A small image captioner, trained from scratch.
Model: encoder arch preact_resnet, encoder activation leaky_relu, encoder depths [4, 9, 4].
Data: trained on simulated stained blood smears, 48750 training examples.
Rows from block 9 of the image encoder of a small image captioner, named by matrix and row number. Rows with one number belong to one channel. Each number is 128 + 24 x the weight over its row's rms, rounded and kept within 0 to 255. All counts start at 0.
After each channel's rows are labels from the 100 images, of 14976, where the channel reaches its highest value: "lies over" is the class under the peak. Only what is clearly more common there than usual is listed. The data: simulated stained blood smears. In brackets: how many of the 100.
# convs0: first 3x3 conv (encoder.blocks.9.convs.0.weight, 96x96x3x3, each kernel summed), inputs 0-47
# convs1: second 3x3 conv (encoder.blocks.9.convs.1.weight, 96x96x3x3, transposed, each kernel summed), outputs 0-47

convs0.51 [129 101 117 138 114 142 114 102 154 130 132 131 156 157 118 164 113 142 110  99 158 137 185 113 142 106 139 127 150 107  91 136 154 175  93 150 133 112 133 102 125 136 107 138 128 153  85 126]
convs1.51 [ 90 122 127 115 117 107 111 127 132 118 110 142 109 106 113 110 144 107 158 128 135 132 167 109 129 145  94 144 120 130 107  72 172 158  94 127 119 115  87 106  60 125 113 139 145 131  65 116]
lies over: nucleus (100)

convs0.36 [113 142 130 111 143 123 137 156 118  97 103 108 125  85 127  99 106 138  97 123  99 111  97 137 100 118  91 148 120 131 103 131 103 131  91 124 123 140 132 118 105 114 115 117 153  92 132 100]
convs1.36 [108 107 155 108  89  77 155 145 114 121 141  89 156 163 131 132 119 123 108 106 114 133  70 133  88 118 165 149 123  99 149 158 102 144 123 105 108 136 152 129 151 125 144  85 115 123 105 109]
lies over: small cell (100)

convs0.66 [134  83 129 135  76 186 166 142 121 112 162 149 143 130 142 129 138 135 133 102 130 215 115 118 113 159 170 123 113 197 137 125 131 137 127 133 141 112  93 120 130 150 135 116 127 130 134 118]
convs1.66 [136 113 136 139 162  77 134  90 160 120  67 112  89  89 149 124 151 120 187 158 154 160 179 119 140 111  65 154 138 120 140 124 211 138 126  96 131 118 145 114  74 118 103 132 131 159 137 158]
lies over: nucleus (100)

convs0.74 [120 105 110  95 114  74 113 164 138  87 120 166 124 104 122 112 122 105 140  96 110 123  97 171  89 136 147 157 131 136 106 131  81 120 138 109 164 100 120 100 118 148 114 146 125 122 114 153]
convs1.74 [155 140 153 140 169 104 157  87 142 157 105 106  99 138 114 134 183 129 167 135 122 154 102 133 126  82  92 141 149  99 155 154 144 159 114 129 137 115 151 134 167 105 117 131 114 131 157 142]
lies over: small cell (100)

convs0.43 [ 60  99 133  83 114 149  73 109 114  63 136 125 139 100 139 118  85 102  50 100 104 127  97 106 100 114 119 128 113  98 109 125 139 154 106 131  97 125 123 100 128 133  89 115 112 120 118 115]
convs1.43 [ 65  84 156 140  91 131 137 148 128 128 137 125 191 175 130 142 118 133  95 133 122 122 114 151 151 157 191 135  98 158 146 112  97 132 152  97 110 161 137 127  83 154 147 116 127 139 123 126]
lies over: small cell (85)

convs0.91 [109 133 113 116 177 133 100 146 126 114 130  92 110 168 135  94 133  83 159 128 105 169 115 131 112 135  95 135 109  96 155 122 129 106 118 110 137  87 142 103 164 146 109 136 135 160 108 117]
convs1.91 [152 143 123 133 132  91 135 124 115 114 122 151  85 145 143 112 167 122 196  98 127 153 141 110 144 140  94 145 141  78 153 107 213 173 120 132 100 137 128 106 113 114  69 158 114 166 126 120]
lies over: nucleus (95)

convs0.83 [103 131 111 125  89 121 135 147  77 139 142  97 175 123 129 154 113 132  74 152  91 101  95 115 117 143 143  93 150 132 129 106 129 115 166 111 142 119  93 164 114 128 145 105 124  92  92 100]
convs1.83 [144 134 118 145 129 117 122 116 133 138 137 133 126 111 123 165  89 128  94 142 117 173 131 146  90 123 141  99 156 113 114 126  98 172 130 116 147 148 132 161 119 107 149 102 187 116 134 127]
lies over: small cell (100)

convs0.22 [131 134 102  93 129 145 122 137 121 132 134 115 140 119 140 160 119 160 121 139 112 153  78 144  94 116 130 104 117  96 112 103 139 102 156 140 148 119  99 134 152 134 137 102 112  99 112 111]
convs1.22 [131 115 119 157 109 119 134 133  80 136 112 131 162 133 168 156 106 121 119 142 119 142 121 108 127 134 175  80 121 117 137 137 127 195 116  99 121 159 121 168 151 137 172 124 142 126 132 126]
lies over: small cell (89)

convs0.28 [145 149 118 127 150 134 116 128 113 103 124 121 175  63 138 123  92 126  83 131  90 132 103 162 127 118 154 112  91 112  58 125  76  99 162 109 127 122 160 114 169 108 129 118 115 106 132 120]
convs1.28 [103  95 123 119  85 101 125 110 108 134 108 124  90 168 126 102 155 133 206  93 162 161 129 100 137 109 108 185 134  98 143 134 163 187 123 143 162 111 147  91 132 121 116 132 158 155 133 132]
lies over: nucleus (88)

convs0.1 [136 137 154 129 124 107 159 114 123 126 169  79 134 133 134 158 132 122 120 163 135 175 148 127 147 157 137  78 102  94 135 138 130  51 127 156 127 157 139 163 140 156 139 143 162 145 133 124]
convs1.1 [138 106 117 141 162 109 132 127 133 133 111 144 183 137 137 121 114 137 119 143 134 169 137 113 172 137 116 137 130  92 124 115 188 138 119 127 133 147 170 164  90 111 115 157 139 142 117 165]
lies over: nucleus (100)

convs0.37 [101 102 159 104  96 145 140 142 164 118 150 101 105 120  85 118 159 118 122 108 146  75 155 124 160 114 102 146 165 101 112 113 132 185 112 140 171 146 150 108  97 147 109 134 173 128 113 119]
convs1.37 [120 129 146 107 172  98  92 136 165 131 107 131 164 110 138 138 158 113 116 122 139 123 141 148 166 141 135 170 137 120 121  89 155 149 129 124 112 118 170 136  86 151 120 139 137 112  95 109]
lies over: nucleus (50)

convs0.84 [ 66 155 160 135 149 137  91 112 139 100 135 147 135 104 145 120  98 110 103 145  95 135 107 159  77 104 130 127 124 133 134 111 125 127 148 114 118 130 181 130 163 114 110 137 141  95 113  82]
convs1.84 [116  88 132 118  81 136 147 111 121 127 131 121 123 168 110 117 131 140 135 102 125 113 150  56 157 162 138 144 161 103 151  96 164 117 148 123 126 110  88 138  99 161 148 134 120 160 115 119]
lies over: small cell (57)

convs0.73 [ 69 117 137 108 107 151  97 106 102  98 128 157 157 112 132 140 110 100 114 129  83 131 137 123 143 143 166 161 143 151 147 140 114 153 160 151 150 139  98 133 116 132 141 136 117 128 149 154]
convs1.73 [116 131  98 126 126 105 123 133 144 103 130 146 126 152  86 130 130 135 137 142 123 113 112 131 104 106 116 139 145  92 124 137 182 146 111 137 126 108  97 118  99 108 103 150 124 112 133 128]
lies over: nucleus (90)

convs0.69 [165 188 102  99 168 116 155 150 124 172 155 111 131 109 104  96 147  93 128 150 133 128  99 151  89 135 121 117 138 119 136 107  87  97 123  97 152  95 132 146 167 118 173 123 127 126 127  95]
convs1.69 [153 177 114 141 162 110 138 119 125 109 116 130  59 114 127 107 135 134 170 137 148 145 140 137 127 127  72 130 115 113 114 140 166 143 124 139 128 113 111 126 119 112 161 117 125 142 188 133]
lies over: large cell (48)

convs0.12 [121  74 123 101 113 124 114 100 106 113 125 111 134 115 163 131 136 122 155 139 104 170 106 118 105 132  98 149  80  97 126  89 116 115 142 125 119 126 138 130 151 132 121 140 104 117  75 111]
convs1.12 [131  86 163 173 111 129 174 102  78 136 109 124 164 138 164 126 161 159 182 113 109  90 112 149 128 158 191  77 127 124 134 130 153 187 101 129  99 156 147 131 150 122 120 145 126 142 155 143]
lies over: small cell (57)

convs0.34 [110 150 188 177 137 139 111 116 115 148 141 122 141 117 145 135 111 147 115 150 122 132  77 148 104 111  99 113 138  69 118 103  97 141 121 138  98 129 112 145 144  80 134 135 137 114 145  99]
convs1.34 [135 127  93 166 131  97 109 101 116 126 134 124 144 105 107 151  95 107 105 139 149  98 144  99 208 152 136 132 133 122 144 134 164 112 141 123 133 116 115 137  89 110 149 132 113 163 154 150]
lies over: nucleus (90)

convs0.55 [108  54 151 127  86 139 110 131 123 106 119 106 184 107 202 138 102 131  62 159 108 150 124 124 102 108 147 120 106 109  94 115 113 120 145 102  97 146 106 164 108 102 125  94 111 102  99 126]
convs1.55 [106 144 159 172 148 108 123 131 143 122 121 125 193 169 128 180 128 135 125 121 111 166 132 155 168 133 164 139 154 137 168 137 128 193 131 119 130 169 129 165 124 136 152 133 136 134 155 111]
lies over: small cell (83)

convs0.19 [130 178 114  99 165 159 127 116  92 133 140  95 170 131 115 154  66 123  72 116  95 151 120 155 114  98 150  94 116 113  99 125 108  83 135 148 108 111 101 142 149 109 133 106 134  73 128 137]
convs1.19 [114  83 135 134  89  99 104 128 146  97 124 137  83 116 113 118 146 126 155 125 152 149 145  95 134 127  62 139 143 122 120 114 136 156  92 129 151 146 115  89  84 129  92 167 127 179  92 108]
lies over: nucleus (91)

convs0.11 [140 110  76  95 115 118 146 103 104 145 138  80 148 118 141 136 129  99 121  94 103 185 103 118  96 117 146 110 139 102 110 122 126 162 131 125  97  98  96 112 106 121 138 132  80 116 116 110]
convs1.11 [111  87 155 107 123 127 130 149 168 131 101 114 136 125 127  90 163 141 207 122 166 152 127 137 104 127  96 158 103 118 128 118 150 148 112  97  97 135 109  61  91 132 112 121 109 130  99 125]
lies over: small cell (96)

convs0.5 [124 135 112 117 157 153 100  96 111 122 138 122 164 130 135 114  89 125 119 121  80 169  96 158  97  89 150  98 108 123 119 133 115  90 148 120 103 101 109 133 147 126 123 146 113  90 106 103]
convs1.5 [ 94  97 124 147  81 129 145 139 147 117 119 128 181 130 129 141 138 131 184 107 147 157 135  93 146 158  98 126 107  83 131 118 173 190 102 132 131 132 120 130  80 114 142 156 164 154 123 105]
lies over: nucleus (92)

convs0.16 [116 117 148 117 121 139 103 136 141 129 133 117 101  91 123  94 161 100 123  94 100  82 122 139 126 107 104 185 179 128 142 133 113 170 141 140 162 146 116 109 126 144 134 145 121 118 159 135]
convs1.16 [133 124 116 132 159 110 152 119 153 131 114 108 160 137 111 153 151 102 151 143  90 103  79 157 123 104 127 166 136  86 133 166 144 168 120 131 113 113 153 127 121 110 126 141 127 124 144 133]
lies over: small cell (91)

convs0.47 [147 107 124 116 109 109 186 121 114 146 134 131 133  93 120 102 120 119 119 114 134 121  63 115  85 134 113 144 117 109 138 114  84 131 157 131  98 117  85  94 140 135 106 133  64  97 142  92]
convs1.47 [168 104 125  95 150 107 175 137 137 146 133 163 173 137 150 136 136 148 141 121 167 126 136 149 119 101 123 115 112 133 124 105 123 113 153 106 125 141 125 150 165 131 126 124 122 107 135 116]
lies over: small cell (85)

convs0.87 [123 133  90  64 130 128 115 147  98 118 150  78 168 120 144 142 126 170 120 116  72 179  84 160 105 129 142 126 111 101 116 151 120  84 152 144 137 117 145 114 130 126 114 110 120 103 108 118]
convs1.87 [ 93  81 152 141 118 117 150 138 111 116 133 146 147 112 130 139 118  97 145 149 121 154  89 122 115 130 134  95 131 133 150 105 139 205 133 119 104 158 131 164 157 131 143 170 135 121 156 124]
lies over: small cell (77)

convs0.39 [137 161 110  65 119 131 113 144  90 130 141  96 147  65  99 119 140 131  93 135 112  94  91 141  91 104 117 117 127 101 141 113  55  95 126 154 152 105 125 114 120 137 139 131 111 121 115 117]
convs1.39 [114 149  91 144 105 113 139 116 122 111 121 127  93 144  94 107  98 116  90 139 141 152 151 120 166 155 123 126 113 128 116 129 148 117 145 123 102  96  99 118 111 142 176  76 131 193 167 109]
lies over: nucleus (56); large cell (44)

convs0.26 [158 172  90 134 183 131 122 141 124 125 107 130 135 103 165  95 156 123 146 138 100 140  84 155  95 117 139 135 114 151 143 106 117 120 169 116 114 116 141 119 167 132 117 132 103  85 134 105]
convs1.26 [123 162 149 115 161 111 114 142 144 142 174 139  80  98 153 116 118 130 128  94  97 102 132 133  92 123 120 132 105 108 144 179 158 157  83 149 131 137 135 111 114 129 105 161 118  99 183 104]
lies over: small cell (71)

convs0.49 [124 185 113 131 138 125 109 135 117 146 140 139 148 145 125 128 126 115  96 131  86 117 117 173  90  91 138 129 127 123 127 105 108 101 185 142 156 110 102 129 201 140 164 130 113  97 116 100]
convs1.49 [126  87 154 171 105 113 104 103 188 134 102 122 110 141 129 110 109 121 146  93 150 151 130 117 152 127  91 154 171 123 131 132 156 146 107 105 149 111 150  89  78 128 120 134 123 164  99  97]
lies over: large cell (60); nucleus (27)

convs0.82 [135 144  96  89 157 104 132 135 144 141 114 137 131 175 103  85 164  84 148 119 114  99 144 167  92 130 146 172 156 145 154 115 144 146 123 143 154 113 130 136 152 114 128 158 132 116 108 121]
convs1.82 [140 203 123 148 128 105 141 121 150 137  98  94  87 172 135 146 155 131 130 142 130 190 159 130 136 128  66 160 162  84 131 150 185 149 118 120 136 130 131 151 130 109 148 115 161 167 139 122]
lies over: small cell (97)

convs0.2 [119 130 108 104 124 124 113 120 113 148 125 137 180 159 127 137 123 120 110 153  93 154  73 120 102 129 165 100 132 157 135 125 120  89 147  87 107 111  96 145 112 112 110 120 117  90 111  99]
convs1.2 [139 160 111 157 119 107 101  92 133 134 127 114 104 156 140 149 117 117 134 121 127 189 139 101 146 113 126 130 152  97 117 121 186 159 113 141 160 153 130 117  96 101 153 124 173 185 154 140]
lies over: nucleus (100)

convs0.86 [129 151  90 152 119 147 112 161 123 111 128 139 137 176 151 106 111 102 126 143  80 114 120 147 103 112 120 148 152 146 115 146  90 150 187 137 132 144 122 125 107 111 123 114 155  87 145  93]
convs1.86 [152 122 153  99 138  87  93 114 153 133 111 118  66 123 124 125 140 158 141 143 157 116 129 114 145  98  84 135 129 101 140 147 173 123 128 127 138  77 144 137 122 156 107 134 104 143 145 145]
lies over: nucleus (95)

convs0.8 [108 114 112 194  97 155  98 126  90 132 138 131 112 117 132 131 117 108 119 115 105 119 111 132 108 121 116 136 103 102 151 160 133 151 144 150 138 135  92 122  81 113 113 108 129  74 168 115]
convs1.8 [124 122 114 110 152  81 120  88 159 115  98 141  82 108 104 120 138 115 133 180 144 127 131 113 160  90  84 144 162 143 142 136 167 137 134 112 135  83 122 147  97 127  98 129 129 148 142 143]
lies over: nucleus (100)

convs0.10 [137 107 114 136 123 110 122 133 129 111 112 159 123 211 116 149  96 142  92 136 180 110 160 122 110  89 131 102  97 149 118 158 150 103 135 145  97 120 128 125 135 115  98 108 129 207 157 133]
convs1.10 [104 125 135 126 121  97  89 107 102 108 112 119  89 103 103 148 108  88 131 154 149 139 151  76 161 153 104 127 135 151 115 127 156 107 130 137 157 103 119 131  69 124 137 126 135 161 170 169]
lies over: nucleus (100)

convs0.13 [102 129  73  84 100 142 107 142  99 119 110  94 122 124 140 138 114 121  76 121  92 106 100  96  86 127 115  96 137  78  90  98 133  85 157 109  95 112 125 128 150 119 131  95 126 102 102 102]
convs1.13 [111  78 100 116  68 104 113 141 111 107 147 154 167 112 125 157  95 125  94 138 131 146  95 105 149 171 158 122 129 125 122 120  99 187 135 125 150 159 127 168 130 173 150 127 140 114 140 117]
lies over: small cell (100)

convs0.79 [157 189 103 132 192 122 140 129 106 125 116 126 130 137 148 100 144 136 144 158 112 115 119 182 110 105 135 115 122 137 144 138  91 132 154 123 109 130 144 131 158 104 120 128 138 106 145 108]
convs1.79 [153 180 154 113 132 118 108 124 116 124 127 117  90 129 138  93 120  92 111 113  89  94 149 118 107 146 126 148 128  98 145 147 165 135  99 159 139 119 138  99 129 130  88 153 102 108 156 110]
lies over: small cell (60)

convs0.7 [ 91 103 133  91  72 135 121 118 141 111  98 131 119  89 158 114 150 128 164 122  87 132 100  90 119 125 127 165 136  86 146  90 106 121 112 159 115 162 125 128  87 135 123 149 118 101  68 145]
convs1.7 [123 105 139 184  92 127 134  96 101 133  98 109 162 125 137 150 100 113 111 127 132 153 110 132 133 106 175  93 154 110 104 128 128 143 145  97 137 158 133 134 144 114 162 126 140 143 148 123]
lies over: small cell (100)

convs0.89 [123 137  99 116 153 159 111 133 104  90 106 129 177 140 187 128 100 162  79 154  91 187 115 153 106 128 133 105 111 119 111 120 118 116 147 106 104 146 126 150 147 102 102  87  90  97 112 103]
convs1.89 [113 146 170 123 147 101 148 105 139 124 129 119 175 135 106 131 106  87  97  97 103 120 148 129 111 138 172 154 128 131 149 121 151 145  88 165 107 143 149 164 128 149 126 149 111 130 131 137]
lies over: small cell (66)

convs0.35 [124  94 161 114  83 137 151 167 147 148 123 129 109 125  97 115 140 133 149 105 147  98 160 119 141 128 100 183 172 142 114 117 137 194 136 117 189 146 113 110  82 147 152 131 161 145 108 110]
convs1.35 [125 130 121 103 172 104 112 107 150 129 105 118 154 108 170 149 148  92 122 132 127 127 132 150 159 121 137 151 137 106 107  82 157 149 120 142  91 105 152 127  97 140 110 137 127 119  84 142]
lies over: small cell (76)

convs0.63 [152 148 121 203 177 146  88 145 116 162 148 137 117 166  75 119 169 146 146 102 133 140 124 133 145 140 109 114 130 149 158 158 176 105 112 112 138  87 137 128  83 127 150 139 120 126 142 152]
convs1.63 [131 174 128 155 131  88 122 101 114 135 100 159  75 135 144 106 131 128 153 165 110 116 135 114 149 144 114 104 166  90 116 152 181 125 118 131 169  82 121 117 120 103 140 149 128 149 164 113]
lies over: nucleus (100)

convs0.65 [110 105 106  96 106 142 110 106 107 101 135 116 142 124  95 155  96 139  91  68  92 101 106 104 108  88 132 119 147 109  95 103 134 168 123 144 116 112 137  73  80 126 117  93 118 112  86 104]
convs1.65 [ 79 100 122  82 108 144  98 196 123 124 169 145 138 127 149  91 122  97 119 150 157  91 129 117 131 167 117 147  98 135 138 104 113 143 121 120 121 124  82  77  94 160 133 141 114 109  98  78]
lies over: small cell (87)

convs0.58 [188 179 115  94 155 109  97 125 108 127  93 121 120 108 139 101 134 103 141 149  98 119 112 161  82 131 124 115 120 119 124 146 126  87 120  99 134 111 153 131 151 113 141 142 113 105 126  97]
convs1.58 [122 171 117 141 151 110 120 148 136 158 140 134 109 155 139 135 133 121 122 104  69 120 106 129 114 134  93 132 138  89 138 174 151 146 107 159 134 127 132 101 129 131 109 149 105 104 189 122]
lies over: small cell (78)

convs0.14 [150 130 104 153 131 112 128  91 107 132 129 130 135 179 148 157 100 113 138 155  94 136 123 138 125 139 120 109 131 106 128 142 182 121 137 144 115 102  86 166 143 128 125  98 149 135  97  95]
convs1.14 [128 121 133 127 161 101 104 124 141 123 131 126 142 130 123 119 110 130 135  94 151 132 148 101 163 147 112 148 148  98 133 101 224 130 124 115 154 124 139 143  79 136 126 155 141 183 110 136]
lies over: nucleus (100)

convs0.44 [128 132 112 170 146 111 163  78 154 131 121 111 115 152 125 147  94 143 119 121 165 121 193 111 140  98 113  90 117 124  99 138 158 101 105 129 125 111 132 135 146 108 112 115 121 137 114 126]
convs1.44 [127 168 141 136 132 112  91 116 103 117 110 145 118 120 121 140 126 114 117 139 121 134 191  84 151 120 124 107 139 137  77  71 150 142  95 159 152 102  94 157  99 102 152 125 145 138  86 137]
lies over: nucleus (100)

convs0.92 [114 149  88  92 129 173 109 114 123  98  98 131 145 160 141 102 110 115  92  77 129  88 154 167 109  90 134 136 124 122 103 144 125 150 130 146 121 120  81  75 111 132 102 116 114 144  92 109]
convs1.92 [117 127 132 111 135 119  98 123 119 118 120 108 165 151 120 137 121  97  90 100 150  94 169 140 138 139 187 170 128 152 122  90 158 110 128 125 157 102 143 124  86 126 128  71 137 138 125 138]
lies over: nucleus (100)

convs0.3 [157 158  96 136 148 111 172 141 107 133 129 125 144 103 135 105 127 102 124 137 113 138  77 156  69 120 130 130 129  94 128 140 104 136 135 109 100 104 109 120 176 117 111 119 113  76 124 110]
convs1.3 [169 145 147 112 153 118 187 115 128 134 137 128 135 126 161  96 132 124  89  98 112 119 139 136  96 126 127 145  97 120 141 119 161 128 111 165 144 129 156 115 109 141 113 148 112 134 148  83]
lies over: small cell (63)

convs0.17 [136 146 141 126 151 141 167 117 107 154 159 134 164 100 120 126  87 123  76  97 102 168  84 143  85 109 171  73 102 117 129 123  95  87 150 136 120 103 135 111 145  87 138  95 123  65 109 116]
convs1.17 [ 98  86 104 150 109 112 102 153 158  97 102 127 115 102 120 126 138 147 169 147 149 147 135 109 152 128  89 179 122 120 122 123 171 129 149 120 102 134 116 114  90 141 113 128  98 153  86 124]
lies over: nucleus (48); large cell (43)

convs0.62 [128 128  70 102  91 131 125 175 115 132 131 127 116 193  83 119 132 135  94  95 126 100  95 152  95 134 124 111 134 121 129 147  89 101 116 150 112  66 124  98 142 133 120 120 121 162 144 144]
convs1.62 [110  97 112 102 153 111 126 106 128  98 117 123 108 144  95 156 126 119 109 140 151 126 136  90 167 144 134 128 158 121 135 168 154 106 143  98 160  78 121 111  87 131 125 110 125 202 180 151]
lies over: nucleus (100)

convs0.24 [ 80 118 164 160 104 135 107 188 105 124 126 138 180  97 166 134  98 128 104 179 127 126 141 180 129 104 158 142 170 169 116 141 125 129 161  87 139 150  88 184  83 130 112 114  95 132 130 110]
convs1.24 [164 113 163 151 120 126 181  95 179 121 117 124 191 128 112 180 132 130 134 155 133 146 153 144 123 124 134 161 123 128 126 159 138 173 141 129 135 147 137 146 143 133 191 127 164 128 168 133]
lies over: nucleus (90)

convs0.57 [128 117  94  93 112 106 148 107 134 131 143 124 118 107 119  82 149  79 154 116 116 137 126  90 122 135 142 167 124 136 159 124 116 153 100 115 136 134 122 115 116 122  96 153 153 132 125 137]
convs1.57 [144 119 169 134 159 129 143 114 143 126 105  93 118 142 125 113 182 167 208 126 125 179 121 160 129 104  87 142 142 111 162 164 122 176 135 107 117 122 171 106 134 119 110 134 120 122 118 158]
lies over: small cell (100)

convs0.61 [104 114 123  90 127 155 116 131 121  95 119  81 132 119 113 121 104 133  46 116  74 126 103 119 117 122 126 108  93 115 110 117 124  98 103 136 118 110 157 102  89 143  84 114 138  89 115  98]
convs1.61 [ 52  83 140 122 112 115 110 165 131 137 161 150 190 148 157 122  97 118  84 140 119 162  92  98 137 161 170 126 131 132 135 125  94 147 132 101  89 156 151 143 144 146 130 137 115 130 111  82]
lies over: small cell (64); large cell (36)

convs0.71 [129 143 110 110 156 130 130  90 115 118 109 111 171 149 227 139 127 144 127 175 101 194 137 139 111 148 136 102  80 114 116 123 128  97 135 128  99 136 149 166 155 106 110 124 113 115 111 118]
convs1.71 [102 136 165 133 151  77 140 102 127 123 127 124 172 124 122 138 123 101 132  87 109 113 126 142 117 139 150 116 141 112 147 114 185 165 101 157  85 163 141 177 133 134 117 154 139 122 143 139]
lies over: small cell (54)

convs0.33 [131 119 177 145 136 151 106 128  91 134 135 124 173  96 149 129  89 124  98 120  74 119  85 134  82 126 144 111 138 110  85  92 133 104 132 121 120 132 123 128 131 122 129 120  98  82  67  80]
convs1.33 [104 121  94 163  98 112 141 103 164 126 150 122 135 154 127 138 103 136 139 136 149 136 127 127 188 131 111 155 147 124 158 135 189 126 132 125 141 115 117 122  83 108 125 114 153 173 165 127]
lies over: nucleus (80)

convs0.94 [135 153 113 131 163 169 114 143 101 135 130 126 118 146 132 129 101 137 102 117  98 155 105 146  69 132 177  88 100 146 109 136 128  99 156 103  95 115 110 132 159 137 107 122 115  94 102 103]
convs1.94 [122 152 162 142  83 105 126  76 144 156 124 139 106 125  78  93 128 116 147 144 128 122 147 118 135 137  91 146 133 105 119  84 219 117 140 132 154 108 119 106  88 140 107 125 154 132 125 138]
lies over: nucleus (100)

convs0.41 [140 156 118 106 186 142  95 121  97  82 107 119 131 149 122 113 120 108 100 125 105 155 118 140 119 127 105  83  88 142 132 130 127 125 122 104 113 119 153  97 122  98  65 122 110 124 133  99]
convs1.41 [ 94 138 162 117 108 126 124 147 112 135 153 134 119 152 159  93 125 111 134 105 108 122 142 128 113 172 157 152 108 105 156 143 159 135 106 178 118 125 148  97 106 143  83 150 105 129 140  92]
lies over: small cell (73)

convs0.27 [123 155 125 101 121 138 151 148 110 107 125 124 139  95  97 129  94  99 113 115  86  86  72 102 101  87 128 110 126 132 118 104 101  97 132 107 110 115  94 129 161 106 120 123 123  58 114  84]
convs1.27 [103 127 120 162  98 128 140 138 165 153 172 144  97 136 123 132 135 139 116  96 134 163 136 145 110 144 140 141 156 112 105 120  88 162 133 139 167 108 130 102  91 125 157  99 131 144 183 112]
lies over: small cell (54)

convs0.76 [110 146 131 110 161 131 109 132 102  92 143 129 147  81 146  90 115 114 116 150  83 133 114 188 101 113 140 104  91 128 114 103 117  94 147 114 123 117 126 134 192 107 109 126 129 110 112  90]
convs1.76 [131 138  91 154  76 122 115 118 134 106  94  67  89 140 123 116 145 113 131  89  98 146 138 119 141 154 103 153 140  98 132 137 133 195 111 110 101 157 168 109 102 134 128 139 125 121 130 102]
lies over: large cell (59)

convs0.20 [168 134 109 127 133 137 159 136 108 137 127 113 156  95 134 118 113 117 121 131 102 123  68 143  83 134 122 124 109 130 120 145  87 118 140 117 116 114 117 121 118 135 145 122  97  91 147 102]
convs1.20 [179  95 137  95 128 125 218 129 136 127 113 138 140 129 134 126 124 135 125 113 131 145  95 107  99 124  93 126 124 116 135 103 105 131 105 105 124 153 129 171 138 114 122 116 124 117 130 135]
lies over: small cell (98)

convs0.81 [148 116  83 141 122 101 170  86 154 133 136 101 115 110 145 147 104 158  99 113 154 120 190 105 128 104 127  79 115 128  97 145 136  95  90 142 117 136 124 134 123 111 125 110 132 116 126 148]
convs1.81 [143 168 138 121 133 136 118 129 114 122  87 161 120 112 122 136 133 107 102 145 113 128 176  85 135 113 117 120 131 130  79  71 108 152  85 145 140 114  94 169 138 107 148 103 114 106 100 146]
lies over: nucleus (100)

convs0.52 [107 113 124 127 107 120 124 139 100 135 178 127 139 105  87 141  97 118  83 105  91 109  94  98  87 118 117 101 171 108 131 120 107 103 124 137 112  90  74 120 132 114 143  91  86  92 125 118]
convs1.52 [ 77 116  81 114 127 135 126 161 115  93 159 143 105 125  86 114 113 115 127 146 109  91  88 123 103 127 120 126 132 107 106 129 104 141 121 133 158 112  74  83 129 120 118 143 130 116 166 120]
lies over: small cell (91)